{
  "model": "contrastive image-text model",
  "dataset": "simulated fluorescence microscopy of cells",
  "train_examples": 195000,
  "image_size": 48,
  "crop_scale_min": 1,
  "horizontal_flip": true,
  "tokenizer": "word",
  "vocab_size": 42,
  "loss": "sigmoid",
  "embed_dim": 384,
  "encoder_arch": "squeezenet",
  "encoder_norm": "batchnorm",
  "encoder_activation": "relu",
  "encoder_depths": [3, 3, 3, 3],
  "encoder_kernel_size": 3,
  "encoder_stem": "single",
  "encoder_widths": [160, 320, 640, 1280],
  "text_encoder_causal": true,
  "text_encoder_width": 128,
  "text_encoder_layers": 7,
  "text_encoder_norm": "layernorm",
  "text_encoder_norm_position": "pre",
  "text_encoder_activation": "relu",
  "text_encoder_mlp_ratio": 6,
  "text_encoder_head_dim": 64,
  "text_encoder_fused_qkv": true,
  "text_encoder_bias": "all",
  "text_encoder_qk_norm": true,
  "text_encoder_parallel_block": false,
  "text_encoder_inner_norm": false,
  "text_encoder_drop_path": 0.1,
  "text_encoder_positions": "learned",
  "init": "kaiming_normal",
  "residual_init": "scaled_by_depth",
  "optimizer": "muon",
  "muon_scale": "original",
  "lr": 0.0094,
  "momentum": 0.95,
  "nesterov": false,
  "orthogonalizer": "newton_schulz_5",
  "adamw_lr_other_params": 0.002,
  "grad_clip": 1.0,
  "gradient_centralization": true,
  "ema_decay": 0.995,
  "steps": 11700,
  "batch_size": 512,
  "epochs": 30.7,
  "lr_schedule": "cosine",
  "final_lr_fraction": 0,
  "warmup_steps": 1170,
  "weight_decay": 0.09,
  "adamw_weight_decay_other_params": 0
}
Rows from block 5 of the image encoder of a small contrastive image-text model, named by matrix and row number. Each number is 128 + 32 x the weight over its row's rms, rounded and kept within 0 to 255. All counts start at 0.
After each channel's rows are labels from the 100 images, of 14848, where the channel reaches its highest value: "top examples" is what is common among them. Only what is clearly more common there than usual is listed. The data: simulated fluorescence microscopy of cells.
# sq0: squeeze pointwise conv (encoder.blocks.5.sq.0.weight, 80x320x1x1), inputs 128-191

sq0.42 [131 132  95 147 162 140  98 134 142 139 121 109 170 144 141 131  97 197  89 124 140  85 120 129 102  98 107 128 121 114 134 117 166 159 170 176  92  93 130 130 132 136 170  73 140 129 165 182 108  50 223 136 212 189  82  87 138 125 105 111 177 116 121 175]
top examples: fragmented nuclei; ring around the nucleus

sq0.74 [121 148 115 179 137 134 109 158  97 109 176 160 141 137 116 123 137 129 169 124 108 111  99  94 196 150 105 112 131 144 122 138 124 126 139  22  94 208 121 159  77 168 126   0  98 129  76 154 140  58 101 150 163 115 108 123 112 187 117 135 117  90  80 180]
top examples: membrane rim; few cells; cells: one or two

sq0.54 [129 133 119 158 120 109 149 155 146 146 123 202 118  65  81 115 133 134 128 111 127 131 182 128 164 122 108 137 142 137 150  95  77 127  90 158 121 123 131 142 122 153  48 143 130 180 119 147 119 105 147 158 105 133  98 140 155 129 160 142 137 138 106 137]
top examples: magenta stain; ring around the nucleus

sq0.13 [ 77 127 134 171 156 162 143 124 109 140  91  63 107  53 204  98 144 135 131 144 123 148 147 190 100 141 139 135 139 130 150 119 104  86 138 140  94 161  64 161  43 105 147 133 152  89 126 136 146 107 162 135 104 114 122 114 142  74 189 122 150 128 155 162]
top examples: yellow stain; ring around the nucleus

sq0.64 [120 142 135 153 128 131 143 138 140 138 146 117 133 122 135 111 152 147  97 105 160 123 127 132 127 101  55 144 136 133 139 124 128  27 112 125 130 148 130 151 152 134 132 108 124 141 130 163 146 140 126 145 158  80 132  88 139 164 141  90  96 157 131 150]
top examples: fibres

sq0.21 [143 155 158 115  95 151 106 111 128 101 113 141 126 115 122 117  60 150 137 113 100 116  91 144 148 103 121 159 127 144  87 127  78 108  89 104 145  90 111 135 128 147 150 135 150  93 201 151 133 113  13 157 197 140 104 194  66 141 139 144 176 137  99 109]
top examples: ring around the nucleus; crowded; cells: ten or more

sq0.7 [110 112 148 155 148 176  91 137 123 143  77 159 114 136  79 183 137 149 156 127 119 109 114 113 136 106 136  85 137 130 151 121 151  99 176 153 178 104 116 106  69  64 128  65 123 114  99  80 143 155 106  80 132 148 110 115 140 141 120 163 167 151  85 131]
top examples: long thin cells

sq0.30 [135  87 146 144 133 142  89 178 149 100 137 138 140 160 100 137 112 104 123 136 134 106 130 155 105 118 135 112 136 129 131 125 132 121  82 182 119 147  84 161 142 118 107  98 189 155 205 111 109 136 121 198 165 124 145 116 103 105 135 120 153 103 118 134]
top examples: long thin cells; few cells; cells: one or two

sq0.45 [116 125 142 138 144 132  94 112 145 118 135 126 138 117 139 119 133 142 127 117 127 119 142 114 142 122 146 124 150 115 139 101 133  83 140 144 136 101 162 190  73 152  90  65 127 183  99 104 118 118  62 211 110  86 172 132 131  60 112  37  79  67  80 164]
top examples: fragmented nuclei; few cells; cells: one or two

sq0.62 [ 83 114 131 129 141 137 130 149 167 115 147 141 134  67 115 154 148 135  85  91 140 162 146 129 137 114 139  83  61 100  93 128 150 130 107 128 151 138 177 152  80 121 120 113  64 135  64 209 120  92 151 107 135 174 108 126 123  58 138 150 207 188 118 106]
top examples: ring around the nucleus

sq0.44 [152 138 107  93 132 148 104 119 168 149 105 133 116 128 128 181 116 150 141 157 147 127 120 123 136 126 158 154 140 149 135 126 140 118 150 160 122 104 107  70 164 137 171 132 129 131 130 170 124 137 134  74 165 154 128 149  75  90 167  87 151 117 131 187]
top examples: long thin cells; fibres

sq0.75 [150 149 138 122 117 127 104 142 175 128 133 138 147 138 114 147 165 149 120 118 142 131 185  95 180 142 152 129 121 134 125 145 124 103 160 100  95 189 135 163 130 130 100  67 127  96 137 118 127 101 102 164 103 170 103 127  68 179 104 179  83 110 211 105]
top examples: vacuoles

sq0.1 [138 134 129 134 122 102 137 133 154 140 152  96 122 127 135 144 113  93 128  83 142 135  92 116 149 185 141 123 109 105  99 116  94 117 173  60 134 198 138 148 106 159  77  99 110 111 187 124 129  71  83  87 123 127 149 105  90  85  87  87 170  83 193 112]
top examples: crowded; cells: ten or more; ring around the nucleus; long thin cells

sq0.34 [107  92 115 108 111 140 126 128 164  96 170 117 130 113 111 137 125 164 139 157 104 118 126  91 131 169 165 112 133 148 144 163 127  86 139  93 133 156 155  85 126 195 125  60 134 111 133 134 106 189 110 124 121 144  68 211 138  97 130 200 118  99 168 141]
top examples: vacuoles; crowded; cells: ten or more; fibres

sq0.35 [136 115 176 113 143 141 150 119 114 121 128 119 145  75 137 126 123 158 116 164 133 166 107 129 116 106 101 107 109 129 107 104  59 129 134 169 105 171 184 114 119  92 106 148 152  33 117 120 114 145 177 123 132 126 135 140  95 227 116  94 141 123  77 177]
top examples: crowded; cells: ten or more; ring around the nucleus

sq0.40 [107 109 123  66 117 151 134 128  96 167 130 170 148 144 106 100 140 127  88 119 160 114  82 131 111  98 185 137 120 139 114  89 140 124 107  99 106 132 126 140 133  57  72 132 132 115 150 136 111 119 153 112 148 146 160 139 155 122 164 132 101 110 164 149]
top examples: cyan stain; membrane rim

sq0.33 [117 121 158 112 176 144 146  48 132 144  89 141 164 115 117 146 159 137 143  83 125 116 144 104 121 141  76 127 144 124 138 123 139 102 183 137 134 191 143 146 132 143 115  91 167 118 153 153 125 141  84  85 144 175 135 150 157 139 134   0 148 166  92 114]
top examples: bright spots; crowded; cells: ten or more; yellow stain

sq0.0 [146 135 158 109 132 147 111 182  82 144 128 146 140 131 128 102 119 117 112 163 141  95 143  89 131 112 146 144 149 135 117  78 160 155 107 116  53 167  26 112  91 128 111  91 131 134 165 101  80  14 166 208 193 181  88 106 159  91 112 158 144  98 152  92]
top examples: fibres; crowded; cells: ten or more

sq0.52 [158 135 116  66 121 130 121  99  89 154 128 128 121 205  67 113 128 118 122 100 129 111 129 125 129 123 152 130 134 112 151 138 143 131 132 130  91  66 107 140 114 171  55 178 102  92 113 144 145 130 123  61 114 107 152 188  66 155 135 106 121 124 147  75]
top examples: ring around the nucleus; green stain

sq0.67 [118 116 167 100 168 149 151  99 129 116  97 159 126 126 156 168 162 160 133 156 107 124 124 136 119 164 117 152 130 148 139 156  94 149 110 202 145 157 152 140 126 157  77 105 200 107 214 165  80 104 119 163 180 138 132 194 119 122 120 168 104 136 169 133]
top examples: vacuoles; yellow stain

sq0.23 [138 138 138 119 184 117 122 118 175 108 173 112 141 142 140 171 138 180 129 156 154 131 100  96 139 102 154 132 110 125 124 116 124  95 111 136 122  86 128 110 144  91 148 141  89 122  89 118 121 141  66  49  58 113  90 187  61 122 112  80 128  73  63 101]
top examples: long thin cells

sq0.63 [146 148 159 126 113 114 135 150 176 149 143 123 119 102 179 151 111 140 126 101 117 134 116 154 157 136 132 150 143 146 155 116  93 155 186 115 134 111 141  91  90 139 127 124 100 102 135 120 156 119  70 148 136 102 110 165 148 120 195  75 148 102  91 100]
top examples: magenta stain; ring around the nucleus

sq0.36 [126 144 123 153 129 130 121 145  77 132 144 160 196 153 138 112 139 139 118  91 143 112 157 132 136 131 149 105  83 136 135 162 118 111 103 230 132  99  98 176 119  95  83  97 219 103 173 100 138 100 142 144 125 116  62 173 176  86  99 157  88 144 158 107]
top examples: crowded; cells: ten or more; ring around the nucleus

sq0.22 [164 153 113 121  81 112 180 132 153 103 135 102 113 128 104  99 133 131 102 103 127 135  19 182 141 113 126 147 109 114 112 132 155 218 114  91  65 167 154 181 156 210 150  68 137 116 222 139 141 121 132 164 140 167 119 115 112  99 183 171 124  98 124  90]
top examples: smooth cytoplasm; few cells; cells: one or two

sq0.16 [116 128 144 145 160 151 156 103 118 120 110 138  99  52 133 129 119 113  91 158 129 158 103  80 133 142  86 129 127 151 121 123  85 108  94  90  75  88 139 100 127 116 114 129 131  41 133 147  90  89 157 104 120 113 104 142 171 135 130 159 153 149 109 128]
top examples: yellow stain; ring around the nucleus

sq0.31 [122 126 117 164 146 144 149  93  86 118 144 146 168  94  69 128 124 131 115 144 125 123 130 116 153 105 121 177  76 110 115 112 117  43 108 160 155 170 126  96  75  18 108  88 164 159 181  83 110 127 176 122  87 107 173 160 134  52 166 156 145 140 140 132]
top examples: ring around the nucleus; crowded; cells: ten or more

sq0.8 [136 126 124 129 128 121 112 175 146 133 146 163 134 151 135 143 124 154 109 140 144  79 108 126 146 162 156 133 116 130 128  96 114   0 152 123 107  78  92 162 102 167 115 137 166 172 152 160  95  97 152 168  88 137 120  84  91 117 132 102 138 151  91 161]
top examples: membrane rim; few cells; cells: one or two

sq0.38 [148 141 143 156 121 141 127 144 169 114 130 163 126 117 154 111 126 143 111 134 158 108 135 114 132 140  88 109 111 138 133  91 121 150 147 145 163 135 120 138 134 115 115 118 179 138 161 142  89 126 108 134 186 103 122 135 123 111 121 172 147 161 113 101]
top examples: fibres

sq0.72 [143 127 141 133  96 134 158 135 132 134  85 114 161 107 166 144 110 134  89 101 105 116 139 139 127 131 130 124 146 135 138 125 103 148 110 113 111 182 148  69  76 155 150  75 181 148 140 112 119 133  92  21 147 133  70 125 116 128 143  85  72 131 106 125]
top examples: smooth cytoplasm; green stain

sq0.51 [116 114 151 128 126 106  96  93 117 167 133 135 128  73 145 131 123  99 134 173 134 151 138 129 164 122 118  98 125 139 140 136  85 111 110 191 129 108 106 100  86  95 150  79 134  93 133 180  66 118  61 149 236 150  76  89 143 171 185  98 144  76 114 127]
top examples: crowded; cells: ten or more; long thin cells

sq0.11 [174 110 129 177 136 104 148 133 128 125 107 150 128 126 108 109 109 123 118 108 110 141 173 105 136 123 134 123 118 122  98  95 113 197  57 171  95 176 109 139  72  83  71  89 147  83 169  86 110  78  81 137 227 201 206 138 104  82 129 148 133 143 162 155]
top examples: smooth cytoplasm; ring around the nucleus

sq0.24 [123 128 153 121 135 150 154 170 142 117 114 127 155 163 142 137 129 126 150 129 157  80 124 125 120 127  85 162 137 146 157 100 152 112 142  82 103 119 102 166 132 111 140 151 111 178 142 149 128 111 118 137 159 141 157 113 120  84 140 175 120 141 187 105]
top examples: vacuoles

sq0.59 [152 183 148  83 132 140 111  85 138 125 107 113 117 114 101 107 125 167 127 149 143 114 133 106 115 123 170 134 117 127 137  70 162  92 119 128 121 229 160 121 141 161 171 112 140 113 172 138 128 102  87 127 118 156 137 207  97 122 147  78 114 106 116  92]
top examples: bright spots; crowded; cells: ten or more

sq0.61 [134 112 128 138  84  87 121 147 178 107 122 152  82 172 114 119 110 138 127 143 151 146 107 140 149 130 110 136 126 141 113 122 136 127 173 133 142 101 112 145 166  62 137  71 192  99 158 200 139 123 103 189 174 179  67 140 135  77 122 140 118 117 165 147]
top examples: fibres